{"model": "audio captioner", "dataset": "notes from a synthesiser with random patches", "train_examples": 78125, "n_mels": 64, "hop_length": 160, "input": "log_mel", "spec_augment": false, "win_length": 512, "tokenizer": "word", "vocab_size": 43, "encoder_arch": "mobilenet_v1", "encoder_norm": "groupnorm", "encoder_activation": "mish", "encoder_weight_standardization": false, "encoder_depths": [3, 4, 6, 3], "encoder_kernel_size": 3, "encoder_stem": "single", "encoder_widths": [64, 96, 144, 208], "fusion": "cross_attention", "label_smoothing": 0.05, "decoder_width": 256, "decoder_layers": 6, "decoder_norm": "rmsnorm", "decoder_norm_position": "pre", "decoder_activation": "squared_relu", "decoder_mlp_ratio": 6, "decoder_head_dim": 32, "decoder_fused_qkv": false, "decoder_bias": "all", "decoder_qk_norm": true, "decoder_parallel_block": false, "decoder_inner_norm": false, "decoder_drop_path": 0.1, "decoder_kv_group_size": 2, "decoder_positions": "learned", "decoder_cross_attention_every": 1, "decoder_tie_embeddings": true, "init": "xavier_uniform", "residual_init": "zero_last", "optimizer": "soap", "beta2": 0.99, "lr": 0.0018, "beta1": 0.95, "shampoo_beta": 0.99, "eps": 1e-08, "precondition_frequency": 10, "max_precond_dim": 1024, "one_sided": true, "adamw_lr_other_params": 0.0016, "steps": 7600, "batch_size": 256, "epochs": 24.9, "lr_schedule": "wsd_sqrt", "decay_fraction": 0.4, "final_lr_fraction": 0.05, "warmup_steps": 220, "weight_decay": 0.1, "adamw_weight_decay_other_params": 0.01}
Rows from block 2 of the text decoder, named by matrix and row number. Rows with one number belong to one neuron. Each number is 128 + 24 x the weight over its row's rms, rounded and kept within 0 to 255. All counts start at 0. Numbers have three digits each. After the name is the row's rms in percent of the matrix's.
# fc1: MLP up (decoder.blocks.2.mlp.fc1.weight, 1536x256), inputs 0-127
# fc2: MLP down (decoder.blocks.2.mlp.fc2.weight, 256x1536, transposed), outputs 0-127
fc1.614 129:129108137160128103145101122115125116135131107101128120138127124134140141095124104144108126143166111143119088111198106114035129103126130134116091126157111131139182142098128103147141093126174160139091143107130156139114113099112115146143110148129098136126107129146111104114062125156082101128125127108135141059155129115173139094096121184171133117125101148149132134091138132122122113104166
fc2.614 156:111133089165173095131121112132107130083146121097108127116086106155112132147136136128139119127131118112107146172149133144146096103144131126133148144140138139125149097128134117132101154154120145145142141140099082148120144125123166110100120095110153116166110144124105171151169152184164105154147105154136134196113134153107098113116121136118160131144172110155150124104144131122120132135147
fc1.615 048:101084103137136144121129122141133141142108146142128110127123137110130127102140121122101146142148134164113104088119159121129134130115127146137129132127123103121104140157109155093170119120085142101079150063127106109130140155098138144154131129106121089119175151077147125148120099143134145150103139164128153103128121086126090133119078115167087112114132125126116129119128181123099088094111
fc2.615 044:115136116100135070096134134131144113151119081146161129132104105114099102131126116114135175136086098134125103173117123155163107175088178145133114117102122169137081143105144134158111086085143131128105117154091151097155117153128144141134107147138127140128135132155091142140144108136104136145145119071130101124156119120143100097090095161149136162157116156078090180183113118103156147109149
fc1.616 114:131130109149161145087151135139105105152106127108130154114167109108156144101122121114149150157152088112115125162153162119153159121096153087135160097123189156112132131131130087154121113155122115104124144118099133154132124150121172093145098155073133159132131128145111116120107104139105111120149100099093106132167136165109126160101139152098137122138114087129126122079150158124101115099104
fc2.616 104:133161127136121125140120121122111114165120122101159126118132096104080141093093180091113112101093162155128127122127104158134132117101119138080217123118100118113158135131153134132148138125118175123143113113153163149113145135113111142094131107131133090130140100138125093097145108122130110139132087122157143119126114150117090118091131145163128103137111112080140141121119093132129112102149
fc1.617 059:148128157139110138110093140148111130125128151130138115143159124158088172127122132118166135116137141120097105092092177144135151079113157140142128169135162117148128156132130121172141111162122149135105184126123152096113109140111098118119135128151088090145097133097120127132129088131120135154109135134103108144132134110086124111120087143189125108109139152166135137114062143133083158118154
fc2.617 050:116103163103116143173184123146138107128122097117098105133111148103129094093128140137121162130134148147145140099153093100106139170119128176094125090120112129122121113143127105152104143119119095118103147132136158176180168154120168124165122127150109103149109121131092117144099112142083118130101124083116139158128163068160176147104142127112169169131129156110141116120151166097130131104145
fc1.618 140:092128095135149097160105141145161146091106114115085129144083100140183156082123146105141134102193081167149131105128157100135110153134194129106148140173115153112145132148183089098115126162137064148118140118155117107124146119126151083163101107115157127133105113093164147172133151146129178141137091153120107087155109155135159136138116128123140095127114148099143113143142135093121159108114
fc2.618 144:136093129114143114129154137172101155149107098155140101114106128085122132153127162126097140107090145100132137113135138127125130187154120149105127069110134107122128089107124141105110084131099125105149173128130120154127120156095127117124136122114120089089135076113116101128134130151132164106131119130116143124151137121118128117120118153129132109173177122099095110093126117102122133141157
fc1.619 140:117136139099102164147114136154140094119139131169145104077153133103059154163154107117097106123124155116130097154165124139123106126131111146178124156147098133139142082142116112126110072162146152170109136140106146105150107111149090129150119169127107116117135109129140108136126114077158106138116111125099157104130119161108147105112120096105146107143154126128103136137138137155129140095107
fc2.619 144:175160098149158119126112125183154114112169143155129125156099129095172143140144119142136133177097102153089095172151125085141122138148153131117090123134137137143101154136177144125133145141154161092135086098151111093150114114113148119129145143145137103114115125097177126112174131129121170119167125149119168125127152154120117153116134152139146169138122105144141150125122084115107112159152
fc1.620 132:097115096139165103088122079102140128168135138116121141160135126154137119158112115091133086127128119109144107117116164156146110122107138128138106129113105111098130164129097142162108132142084112075142091102105114130103111137137118100110078137118098119145144127111153094114141111156137103096134118111071160052087115148140129151157092105117110139102193151104134106148148101156133155119143
fc2.620 140:166138128138123119157095108144135127110144121166123147143192163103102162111145107122129139163124173144122083182094134144125152088116095167097169133104146124092095104152123129119131091124108092138151097114125162128119104107103154132095134127126128071141127142126141135167087104098075116085124129140137139127118113133120174101155166190104124118147114139137127126123153102123138115088149
fc1.621 053:108105106145172113132124133131131134124122158118113168117133157157123181146133100103134113117137146109090098111106168111156165104108079099101114111158108155126115161155138112133131130112133105150093117136132168113143084136105127123143159129102140121129118176092125106139118102124141150106139095161082098141151139140154117093131092097124073120135186125144171141098171131094062127151131
fc2.621 070:104110111078120136133097132130121149111126108136123137126126078088096123093097149137134112094135118134078150177140108131134114184130115131148086146078117158123141151129122127140109106124161141160147098106083072142119122119119112120134170122104149138175134117121122124126147143118112114150098152124105101143137121122094135093120144096158121138118149148158164134126129105164140065152088
fc1.622 152:149139126160151131140142088124118174129111138104141154164110118163123117140159173145161124118129162099108112111146126172134135114093104100179151149145139109103124146097114130102123132113117129137121137136089156132119144163105116129151125115146127108139182138106118136136093129105117086115121202160103135136105154126140127135162144125132134097137085147113101092078157137089126091092101
fc2.622 157:129114153102129123104165143101091132092082132079142144166119122154141117126105141137123137124155157164157130173153156143158118161127161098125142124124158147157146117128125118126085119109110124083180081123170125163134114117157140123083150132152131110105165111084143116143128080140173093139145081105138120124117117127113093126156138159153154134153060168167099098134106172131130105102142
fc1.623 040:143099103122154142150114150144139168142144098126127157122135110122086164108112160102113158110107108157116111078138147123125144163129141095110132098149087170119144144147114117126122139148136124160039103124137119107121113133140139131090129156148132090111153150108101156095061147139131125108149101152138141136127120126149169172111105085111115106101147138150100135125147119146119104123170
fc2.623 026:138121208152104184156117152138106110096117137146111152138116137102163084119119119110126132160126105108116118154116119117146122151099106115144121142148117145125099145125146151122133123091166129131147103129135084120098168122136086132139147154108102121099144106109160107151170068102088113109125156104148104092124087120156117153127130106118116116165099138084123152115158094156132180107145
fc1.624 059:160111129158134104123092155141118164123135094132130140116100148144122128134117114119144174161092131150110114072125132125153146141103125115124142148161111185091152140163137148181119118097102127138090123076165147110108146117113122151120137100115108123195147120105134106154129141111139160127147137126146096123119143124106138138077149149163121150154133100150096152120103129106101161135136
fc2.624 055:078130123112132138134138119138161145137138153116142140096211114099125135141144148068140154134130141139137129149118107147096116117129123171146120118100101124136145104133153151121127151111129137130115147120100128150160121129124101147104163110148116120098104187157099130146149151099134098102089116126149133087140116151127160154116139149111141134172129104131133141100157157159157151166137
fc1.625 161:110083129137125153096114111123123135147135089130134138137081136146130148132110154128124112100094137187087136122174158128155165138118096140094128137142134142137161125105186153091160144119092113136093098106099137153106112109169121111133103104119155154116098144145078155126135164121152143126096149160102134141109146166110127136140135086140143127128149079087151140137084098152090152138091
fc2.625 157:122127099163147163146136093106139115109117116123133119122117144093103116125087157086115134162132151104103143127117140129117157168135128086157124115155157121114123115106168135135154117175122090099100137102100133095129091150116129143116096153134142105145108132124159130109159152112119124119166114096095104137162130102150104163102127145133134162137127168180131163144087100185127102113128
fc1.626 126:159130081108123172136103155129156143095128081125109115137126130142127129160115141156155168140132133157134095117177164139118148134152131133157116131168157132156112120184085129090122173154136127112138123090092110103105130137137111106109167137162129113165123134139129166144108109101169097127128138160153135153127107135119108141098098122107119070095120093122124118091118109092099118137091
fc2.626 132:142123174140129111118137112097096155118130145132139171150117152129104141120134121103106110128114162097131150127121142129073095101165107133141119139176146114106094155183135118105103126125157120125135115138126175124129166094098087114155154091160109139158174121127162144180127089116116110152161134146123141106124062118114151165153095144171114099105094128118146088144110089113119091096124
fc1.627 055:165118132125148118133180141139101128146136168131135158174123138144117141164125134171179149130136141126132143082113134132125114155121145101127145106168137124112150136166115110128111130110143125108134086124134124155117148158120111112133170101112129091111127158067163130086108133107102125129124140110132114064141109143137107110106107117087105119161131144117079111091151091122088115111160
fc2.627 039:149152095130154118144131101127116163080107136087109116130102160095100133068156169166138176110098147109105119128133139100112168069113164119142146116127092171097135148075117130141136132120138104105113170142145151113098168113102153150136138101153173148106136100122085121124143116088133153094155157110152147102150108125168131158159111108123131096142129103153159109116173176140159136118150
fc1.628 131:142125103137124091109127157150071116146158093113114110127149113102177158154143125171133090129131123142174132106127105157131143112124149142174127186144080140121158119149077116129147118138100136153088083105152106089102139067131118128145121088107146169119105169128179127145125134119134136171103138136145158133125139093138137134114145118143120148139137136122142073108136154096138118130129
fc2.628 145:101120092106165141119161144105140127139162143101149153124137156134105125141123154130133136083115123117127128103147142141148123129150136147082131083128135114091151134134107144132114128113152144082140127104107105136135125150103167109143176160144100162095097133130099135133130137126116192109127146101110137134176160125139138153129103145140176154111134122125143095110133158124110098132121
fc1.629 058:160093099151158166135141102112081117146142144120142172121124159136087103137154129146166148109140096115101107088184135098118191140128132131112180144161151105167132175126092095157100117107105139107084128135140126092154089173103105114123140178141094112160135104090167151144125111172132155085136108131103111104151108122129098134094103155132105146131156103158131176126128112118083078155124
fc2.629 052:142106121157130164136162125104132145121110145116110136157120101132154131143138172105185155177146123120152145137126122135112129103147140144168134093141143159098129149150114146137176095141164078126141128146099105126150061148133105143130142153126124140106104131150112114141137158117108110161119097139111143142092113146110185128139181161137107134139098139104138112125123135122056120087152
fc1.630 107:091104119118119185153145149102112136121127123139113140126128167073119092138139117148102100104127137151113100131159158094145171138127157151098171135135124118190120122097141111121127115142166104091095107123170100145100135134158117102139123170109134143113134101107167121098108160093124139108146112081097163154145079098070140174173130092153154126096137127125096092134175114123100111106136
fc2.630 110:156134157164103123118117098115114111123089146101127153080183066118116145115121130124100122150102125059121103156169139146131114104141162114129130133131167120144136144111135136079136116129086161121201142137115088091182142120127137083132137140127094143104158145133153135147096106123123113155108150154111129105149112149146162111078145141127153099125105116184181128134103111125128135129133
fc1.631 053:122097163117113119146138108139132117114165080130132117137146122124116124101137074097150167103170123148110120117149124193142152081100104132120120126126106126088101147153119139103129124114132158105112118078121135108096100150137180136159137123121138113116092154118165129142136102137097095107150114128098148133122094098094111176146099143147119119176152131108136145127127139106095109157149
fc2.631 046:118116175137102116114116135152137155137115129133102109127110115153093129129135162112150151113121140131163081150121105162102101124149124140136130129156116158147110155148110125134140116125112107125182115090187136090173142116148118121113145103115117112129140099133092102138085186103150145150061154108110118128121109109153175108149154119163119116125126109122118167110119111107113116095126
fc1.632 134:090115127123124134170154153190137128149123113162137121105153198146134137124161084121100137117118116139143121137136150176146130102172144136148143137118098111140098155139125117146096164104150153131134126178143124121106107088120133099135126166125122112139137146136121162064086164135180105097146129129118124125149097127135143167164104109121199141128106112122121133107134145106111150133148
fc2.632 130:119106100138098154156163137135083107177151135113178134107094110109167151128099107115121141164184110121091100122121109162075134129154106164116103103152113117153188101132146161166118182130144120146147081127103088075122157146145158156116130092117113096120103134132119096105135149130083101141079113113172117122100153168134179112180185165134110145128115159107157123116159114127124102113135
fc1.633 127:143108130133153130135099135100098150105164164122106111126107095162129134128128167155095145157163147131148150121128131121115081141150070125123129118160087133080169153137113125135141088114085153097126135102157156121121148144086163147105150124133136132120125099125171110106171141113132134140143113141174179169136113126145102152138113137138166142166160103146111112134123130088113118108165
fc2.633 124:136128113086183126069164146136114124161163146144126111158133142172104133111142136122147130134128124110110127135122155124146127156110135113163131140115115190135122136132105168135092102138111126185120122094132104132120124074179108141115138128139146092174159119121094109164148177118129106133153113126132104182148113132170134099128149106147096098106126116121120130117112174114114086159116
fc1.634 056:096124132105142137122130179148122141148128118113080149158152139122135112116135125127126120134116175130109074096154106141131095159112161138144103130134146120119107133120141156094170125099180095068109138116154109136111102148110132095125154141098133154167139135119117147176133157108119179145126141080147120123155126141101119158120108099135128117112111158144142159183152120087080098108105
fc2.634 057:132111121121150114167151143128091124117148128121159083084128119091107160142132146146128121113134090163166171122110157092120114114157129160139161131142151123141119121132103109139120133101151171153122133165156123122176109094137117145151114161108111169099115108128185134099118065105136101140133153136141154139125107177121145111141126144133191145157123119145131116112131125142121102171165
fc1.635 143:100139092130116084103092156132111123106145182122183130103130126136102138124108125174162107112120121143164093136128088128121124157112206102085147109142133138119136110108152118104157126109142148156136137146132128110183105166105121158091165121090143123157119126103112109112100099134131138179110126120120149146116137116126124079122167122144157113114104114099119154138148108122100174150128
fc2.635 144:134126130123167106156145150102177107136098127084140091112130161121134122111127070142090099114126143118169087091107144116150128145065157123149130154141117112151079104122106111191196119166150095113138093146095148108150111118124112101138152117089157122123114147151103210154128111129107154099138130087105115154152164139123102103103128097117100136130133101080121152157148153130153163115084
fc1.636 056:146116111126135127120087146154117157144147116112152117134168135105129103168133138117130126149136111108095093110150107157150135156113097156125116159191170108087128140130110117150124144137124089167086119146100161119147129134069134126111095124144091119097130174120128077127123160147115127129154141091118156094142144104113142162165154121109140108103119122149157156119106110156094152130128
fc2.636 051:063132140167112169134109140154088125139142151129116175124131111165095096109134171122120113111100124120145121124130145111115147157112091156109114122127115095118171152105170109144145090137158113105116143126171127120152092133134150142168154146160137080164161110146141110130153093108128147138113120148120158109137201167126108102099126131112134090130152126106109108134157135106091101130145
fc1.637 120:149126152141108126155087161112078135141120095131171113128174160125152168112121114133147117135124111127125118114158077130149160146169139136135115119182121125117087114087129163097124140121135152136126078126089101089108129132136099126090168174164111136139108083149135140091151123153124155142137154167169152137121114128144150123111108151143148124143117103123179138142108114107115166168098
fc2.637 142:129137094136099097121116099146129105147144121138112113154125100131147118126154160107138133123107150139105116121145146155200122128149125132145117146137075108126115158135076142124138110156082127133160124113155169138124143135122113138129093113105147106121149181111125133123134135111114167112128147107132125113155150089131134109073108122134115131103117143122100111148120134117157185107146
fc1.638 076:102112138119175146103095098121130128131115105112146114206132122137166115123162099117110124136095143110118127132116144152165117135116152168144149125144087134144139150155136142137099123111122127118099116132144140114148155137108170112139151117131126119120123138100114118121158106124136132110088119147134172116106110147105114173168105126156104126138165097154121103090140153107085120092123
fc2.638 061:163155119089146122129094108134145153134160093127089151098124165110130146136118155108168092121137093134133110128105117130128133140144161110126114143135100118140129107132149110146143146160174078148162156122133132136093092120126117101125110119129120132121127089108126118140083074181091122142139150128150134128124145120136145143110170140090113108131107152158126083139126121159165143121139
fc1.639 111:116171135145118135110122135125134076091115113117188140085150102130137132133143157102094150128120162134133128128123134124125124116146108104122127110147099143101164163110153153109128092177125135140136100094137114114151132110143145120110111118104115091132119122126169109145156160192147105108151144080147126142155098145125137126139111187140118085130106128075100132151140128084131122143099
fc2.639 099:140117109067132152088133095101165130147117145096128095154131154082143114112167098164129142140134156083102140106122119167153130158174094110101125122091152135133146095130164128121113116133164105137163130182096130143101170138125169088107149138123134097098119133119143164119109176142121127148100134141157077102112113116078114127176122106086156145129134123106159106153115137148094173114144
fc1.640 070:143086149138097155169156158146082142107164124130148154135190136143110149157113134138087151126083147129123160123123175105166154147134075118147176144147134138114130141138123145145080142136094146134070085141167098130107135132134135098116134129125116106118159139091136157129110153087093127135121097115098125101145156122138127141115122111114083078138148155153146166135144133126089121130139
fc2.640 096:140113126133134115146146131152141140138138130182163119113120096102113094111114109153150122086149115121105138153105143162141095153114154118142095103118142173123116129115134142136095136129179155135116111107097075138110138123088133150158156133131140159140121149124109109152146120115125133134129122111149096163122121142100142063143118122132134112111129145113153134116111136200106067161078
fc1.641 084:104111132123151105189103155173141138140109119151147101132157157139148132167122135145148124118098122136146110097126170140157117074096173130112119170100160157160106180138162130131116126119137132116077105125142136155145161162147123142109138089145116140122114088125151121150106097154140183168135099096094112099161140153137181159132158123139081111167123142118074086112142123085126108089103
fc2.641 095:152154121121155142150144120128108132171138111124124134136087144156075148118104122118074134120127151084155148119154146131157136140087164117150128093125176160118124146106125119112146135139152128132089089169105164139109117137146140060108137173116153152132123097095140105142142128162125124144125171124159136158121133110152124109108104149098142121122101100141126097159131099168078126125077
fc1.642 040:127094103157137120140110137118104157120125160116105096135132103102111133115123123125107124157109137129131072097135155163137087119096123140149112155146125111118129168135127164118127136159155136131056096146133170158171137148127149102150109157105147122114127128098134128133139137171136144129129164196153151106134079098115148131097101094133151093125177112184128151138110109134058112120145
fc2.642 027:139143131158137112098110140144136129124124128127145133152129139105121138124142218121148133111146169117150124144117112107146129131157075089122143137141174098158123155106143088173203141168114158144151097143137130151107128108136115072155128120137118138174148085107158149148121112141123120129139175130130092108160148127122128119115108132082095122140108181133129138112116126164153139112150
fc1.643 054:117097117123166149167140168134145126115081163138119097112148133115071100100108116132124089121096122129148128104136096125110202132102108088119168130157125091110087145100120171101127121140153084119118146111085167194124121150124156143108173130099148165127129141145141143102087136110139135131143110114127146113148100106106118109151092142147136094133132142135142115174167136090063154138156
fc2.643 050:133082166143154091109187154129107155123160140108118141089131122149135166130125111122149075138137128135131101182177152099128116124148155123122130087140181120123118146126150140124124158143119124138144143122117112138146124107172142130170121113140109125139150158091142121111102133102130177149135145145082164161166104157159151130078160127151144132119137165148133140115130088163094134146093
fc1.644 116:126136139097132095101150133151083158091150118123139166113147170140136122096144104162095111150118136160136146081122134127130154124122168126147150141110106150092094146113164141142110105142100138140077099139130110125120144097130130128134087128099141135116125107151105085169145156152116137143113145177128105069113148132146138117108155087087144137093105114128150186149069119109122124148116
fc2.644 117:139116131162123110126100152081155107147108133125140153124128160145124109180146129125153159150171169140130140167122147139135143153131100124116109137121131108150141155106149157114100128153127122148148113133137156129139116117115143118138131140113084125149172153151087133144090142154119112123124123121136150100158136123082111164133077105145172129114135110107171161112121122125100126126146
fc1.645 040:138120073162130147110083159149112135117168125122098120109147182123158158141113164160156150163127120141089125081142176195134094124106116130101100147140120155107153128136116141143099113155143108106074101120130113098141121153101126113116115127084138142079130127082149142110114112111143135103143142156121147107107122089129116140115142111079148130156139122080145155139103120142092112103099
fc2.645 027:084112104169129096168144092119135087082143115112117130105134143145146130122125092099127145093084126070130115133111134153118116075134182102104148110114118149117136127106149126126144136105146161108112117122120140119138144085110123159183140137171140134133113190133124134094169153114138149127107107085116135168128108138097158112131140100095104114129119159141139173110148101167108102116175
fc1.646 065:123091089132147155117160117113107127087144098111109176125147134192161108109138164176174138130137104170068129094113105088113101144117153124140150100157114105118101131140116116146122121141111123096108134128111171110119141148140162130118116121091151113104149121118146116159101138131120106128148100139125099134145128178108100158117108103147088118136137148115155125140124108136087126140146
fc2.646 072:162115153131105111107085151155127158109131179140128123143166098167147123154156134089144150157135141140181120135159139143105098127175125127085122153125137139124128172111134133119123115124110126138142136114146097136179108145134090115125119111128084099143141117147137125108154173096132099125100126136112135103112167121108195117179136160162121125113142126160120140119101127134108122161126
fc1.647 140:172170116128096103153115087105148119167133162122142111150147095129145096149200102161119121124139098136152145116108108128105144098145106162115153149123133159136080173134139122170144090119126144119131140110094092128103157156110160091145127115136118092104148142152158109151102133159166109117118113137129134133146165148195143162135096152151151132118167138075125154106112133157110104116115
fc2.647 152:131141123120149084079101167158104113092085122132122181185140137107098148094121134132137192128100127156122096145098182169117121153095130103134104113160078148133121115171176120134100137145135103148135182129112094150175128110105164123103125112092159117124116120126127138094149132106090143162150175092158133109115112166152119131120110095105107112137142125176168110113122124128168124107130
fc1.648 056:146117116137152131182101116125092108122126137084143152114147145137112142146128128133113137119148101122089095095159171131113108139149155119112152160152152143095113126132188138112138152099158145165065090107107151151145137171129097145130175163089107124129098167128140101109116170108140122107134141141143169135158129159141144121122125136104120128115088140073166145119141143124109124123177
fc2.648 049:093119157158119158169132138141122122116143153179150139094144104140141132152138132093130145088116158103180124119111120127096110133157085131127114160100136124131112131112130131114127130120119102176130092135156099113132115134096168135132078094118172129115158136137121148165169131120147152141158139125106114130129121124114145187171104147134135126129154148137102145113105128125116104124110
fc1.649 144:142113160131105125159109144144116149116145092158174129144135121138092135143087137146121109075066154139139116166091175123106113168138083140112113103146103152106127146129128132131101151128106117102103117116109118156116085114124143099107118092103145139128136168123121150125097203067120128112100140162143098107124136146113196101121134096098112075137097145165145135094134141120092092150093
fc2.649 120:154101133128135115137140134178141133111137101165162125129148105093096102132081126123131125096151118116091122171131120156125103171113138104142078114093143151144126127132124136136111097117172161134125093105050099132114108155125124139169159143125134149143136120114106124128154137117131122118139135127131093138113145145093147055129123107139146122125122168124173126131119109186162092148084
fc1.650 053:144081105122147161162124100137093097109127122132143162109135130133112136122133118139143077172101103144103102081169150114123118132086129155164112119186158135148134102131124133124122124130096082149094099117153109155144134169126151128078177128114124099123155143145074139125115113089192138116127111108107092137131091126144092139158115136082129116142157091124113157131135130131126119121137
fc2.650 041:161126163131146115171167153147152105119122116146135115135133126120121119137132126087134126148101126154146150091147117132119127087140117085154154123121130158097130093156142111114169134165130143126123147134057140121103082098130102163144135116145134116100140109106181118155120166134126137136126095113187108121122149111135142152093144117109158085136094131105114154123105147094120142152145
fc1.651 078:077099117173158157143124156106111116147098074116133135136119117173153161114152101132105128129096141129091117104150112167128155116140181138075155120165097131116125124161154104120121102136152144175114109095103137154164128126143134153130099134122121126146144120120133149157124144153130109140187111144143132098132157137108136164141094132102096116116143141102124112102147135099094142112090
fc2.651 089:136145103123118097114115128101155131126137142134119109137147102124141103129111098107111113131121113125107172145128137144106141126110092119113113123121121136112124088118112133135108145180144185121176109111143128195084144108145132084126150119163123109133102117125125151110098116062132155118084105088149127079119104145146101085112143072122116111165145128124170149149152137106114121096146
fc1.652 117:094102129096137132133118109122122125136090112133122143129159128144154085121143118085168132149156111125102139095148144147108152081138159149042132169083120094117128155117084100104155142095150179120125168101134142104138128131094096164154117154083103116127129122116116167140141117137138123102123145082156122103121131119110123152101115109108152124106161155140116126117137125185112132108129
fc2.652 138:103149132131118174127131120121090116104118131113118141114115080127133115125147080128117115124146114103124116125153153160152106161117130162198168099151118109157168135104157142099122123099116107152153128134148152158144132086125108105139133076152094102109121158138125141117122096136063128105097133137113127146179097136156139065158061110114140119156180175108151118136116120129213111115124
fc1.653 028:127093124147144149145106162145116154082129092111156113099182103148120134118108083090126123132120139133093122098111139096115129150135123133137110116103126150162124149171129112114117144107137115097064103107146096118087131105090142118143132148108135104140133153127133143160097155153144137106147144122115142128115138133120118107088097156141095183082131144136118171130126147106097120104163
fc2.653 008:143171102168130146124136123141100095118138153081114117109098122117157112111118145122113165135145105094107128163131080145142093118149120097145167087095130129087116113078119071121120107150139135175146128135102175109160144135142123158117124122145143128099098105163134115137114078111106129098162137114084143165156165086145128125093117133102123098121101122104107138126134134133129115111131
fc1.654 052:142101108153189151125148159105111125125134145101095106091118121149127177147161109113081096159123198145136125081141125107143149140117135122115135106164142108066137115161153131125162131172133146117096157118162103080160141156108150127157133135103122059122134140147138129094150097150132156122143117149173136114132128107125119164132128125120078092132121134129135109153118143076085137109088
fc2.654 050:198149145099084132110128118118157115144148129183145123165098095091090085147121153136102146095153135113094139144165154159158113142119112105089106113097128143137114113137101155153099137124115143128125102158093100124127086113122120124086115113124118140131156122102107126168164142139090154071093113123148117140126146157121151061136131105114116117127133165134107145112141102122146097118085
fc1.655 042:095084104137139126133131135111098121169100133129143163105134119120107099176126128156132137134151126117109126084117126126135082114122095123148120117172135110114155152135111105143175130144102119075113123163104099142111126116125130150115114155112122133142155153088158149116115136145151108158125137130107117085175144106144108154105092104144125093096137115163163128089109129102060115118144
fc2.655 037:134198098141150069180137117135122096138119085167170156127137119131131142058147169155134125132132130108158133130135141152110164145100114191107138108124115159119064141113126147118154147111102138150109120144106119108151131138159102144121109119142115104107142158130111164127093167092101162114127115101134107129118094128116137078117179134124100146160097126142087140139136134167133106140116
fc1.656 152:167115129120108080123119098133117128151105146141150114134123106179100134123198150155126113085132120128156174137127122125154144102111090138158175141148109115112133162174172169140152147162089100154120137161111118152133149125143155102122112160148134142156146123136127125156095139101159098134095127148076122172130148155134141114134129129129178139109124153098082135144117153193118153105138
fc2.656 150:101135151178137154091124118123093122127099165142134146137101187107129109081113146127108202150098156135158110134121136132111157136142141127146118130107102115110128116088154152140090130164120116153111133155125109115183107138106109134105115150112159079141133075130072117146133118146150141146159155123112138103150139194151115153157155143153105124138092144133155119123156112150141120111152
fc1.657 110:137093110063084120128145079119093086079151121122152128086134128104131130133138128147142112121141159095145115134131136138086142127133114152188152106143151131129095135099139099109092125103133103151139090107107166140131140148129101130085141076103067103132143133135149111121140160159145155126146145072149131109117129120153130140164107177140122119148136063136113095137153120116095116083140
fc2.657 114:160123139144167133114147134143069131143115146143089151165125149107128138170147126191127164121138107148093123128157114115146096095146125136096143154097130120132143100130138100136159148121122106174137180138146114110185130137170154103159117146144134117141099098146153163116142087117098117088080117093122117156113145139128130164101151098114151131141131144131071131149125120107128097123145
fc1.658 140:107106134093087131106084112120156152159111126118151102127119162123112107159143105128131145158076122122124124106135103115124147134091190127130134155131138151118142139139082180117165177112115121148155148137071120176174165130164096141091129135156113098084149112116143130133106115126161096119109128131151155143121117156127128130132156140151149141163126172092131162113094157144112137162149
fc2.658 147:185133101139142152100127059133059135099122169116133068101121115159104137146094108140136157130096159189149132115155116152127087114156160114153114107159144150148147138150143168151157173126121114109116122149147096130149152160126127132163124144117122113122158085123127143103178187118130114147127132139116117154145145091135125115140117164092105175143131090139116138128137136164138158147130
fc1.659 149:117161126135111133151112172152109123156109133124166096153120137143123145106114137154118114122138095168075143117107091135087054126099163182093110132154092137120140179111111126159135161116114146099098145141139114143123116117116082133141126119130146121097103123080091113165149119133193113127110125104109151149162156159108137128143138136138111145125130138130143163112141114131121149116195
fc2.659 138:100159135113180157120116112120107106162143137092143132106119136178123163097129185105128126132121076183114100110087142069169106139083123102143145147145173129154143114135089137132110147123081174140130158102130119128145105125131094113110089144133127129131137109130141154136126097112164109158162133143117121089115153141135160093146173174136140105123108131096140134155162120118124143130153
fc1.660 079:100109134118163139122089154114102162115117150081144137150156136115132128106151074125132116125125136109124095124093165144108127131152187150101158136136145142150142118140154166128167093113146120141077158081107182101137122081127099111118135138128153128128094135101144129109136121110140096149123152127130086097128135135129135148169067108152122131176109089107168131128147059122072131131120
fc2.660 079:178092106128096116129116121161126130152132127112104150104110102157159151145150107119143113168135111163154139100130138111164139098136116083128119142115131157150126144111157130142151128146087138130110126174148093186132172173203143153129123147107115135137136122143153133145136165122138109152084157075129159149131130131103141138074126093144139119110118140147076136119152121163144094179113
fc1.661 049:116072125131156134148088132124095183116140126107122146134189124141093131163113125135151157111145184143103107050098174129145134135072085160124108110176146112111159110138128114141132122130113118130099155142126130159095137127133146128136119117103177086108154157093152110128145141070122131141130110137158155113091132149142087122105101123128143138144091134098141112161117130136101139136145
fc2.661 027:136098109148123133164116134091153150109156172133130142095086132105114170113111138146123177122113123126094138152121128146143173101152153147164072111120087160162093148110086127107140126102128161154142117137136158134123163143101123115185137141156142141121127118120153138133131166152158152118122132127147076098176107124112152103118107140074120114129149130141123140115094177071138108137122
fc1.662 126:114157160135122173140142155129146125131135112110167100080158139144137091156097091115142134096115130140187119138170116117167109147155150139111107156133092132161129137114103149132118113158094097122076110115203090148126147130161163142153128136130114111115111158111168139142187118129164136136132113138067152154100114148117114123111088137141148158133093144134093148111101157099120137110111
fc2.662 120:145127160101095134112109103120131124117160089139108107125131115148116161135149147151140146159184106125139160092098098152132078134155110116173160098122131146124088147093158151089094170103164153120087157121155128114125117170130137096160115141170121097145127137149139131119111104134165129125148174121079127074145101124116119126162112099087132097102120120137124137121102152120167110151129
fc1.663 048:096069125136150124138108119142088108106129111090097106121140122148122148106140140156144136121141151127104109063092129110070109111135093137138158098133102131144138171153148141131063147171112183176074131126121150115144115145126111108141074127086125131126130122104101144140139122147132164171135112158100116136171156114118137147098145124121148157113098133129163135138133159117115152100139
fc2.663 044:129156080119099156135168128110107122150139147139101119139133151110118111160147161092082095132123130138104146165120131131166158137137162175143154119111122155109087102153123109134117135127147102111163149150122133150133147124115114116109162142136124157088058156148124139099179135127151113086158141131168117156118140166111153149161130116153192134165147114155130129121139121122080111121173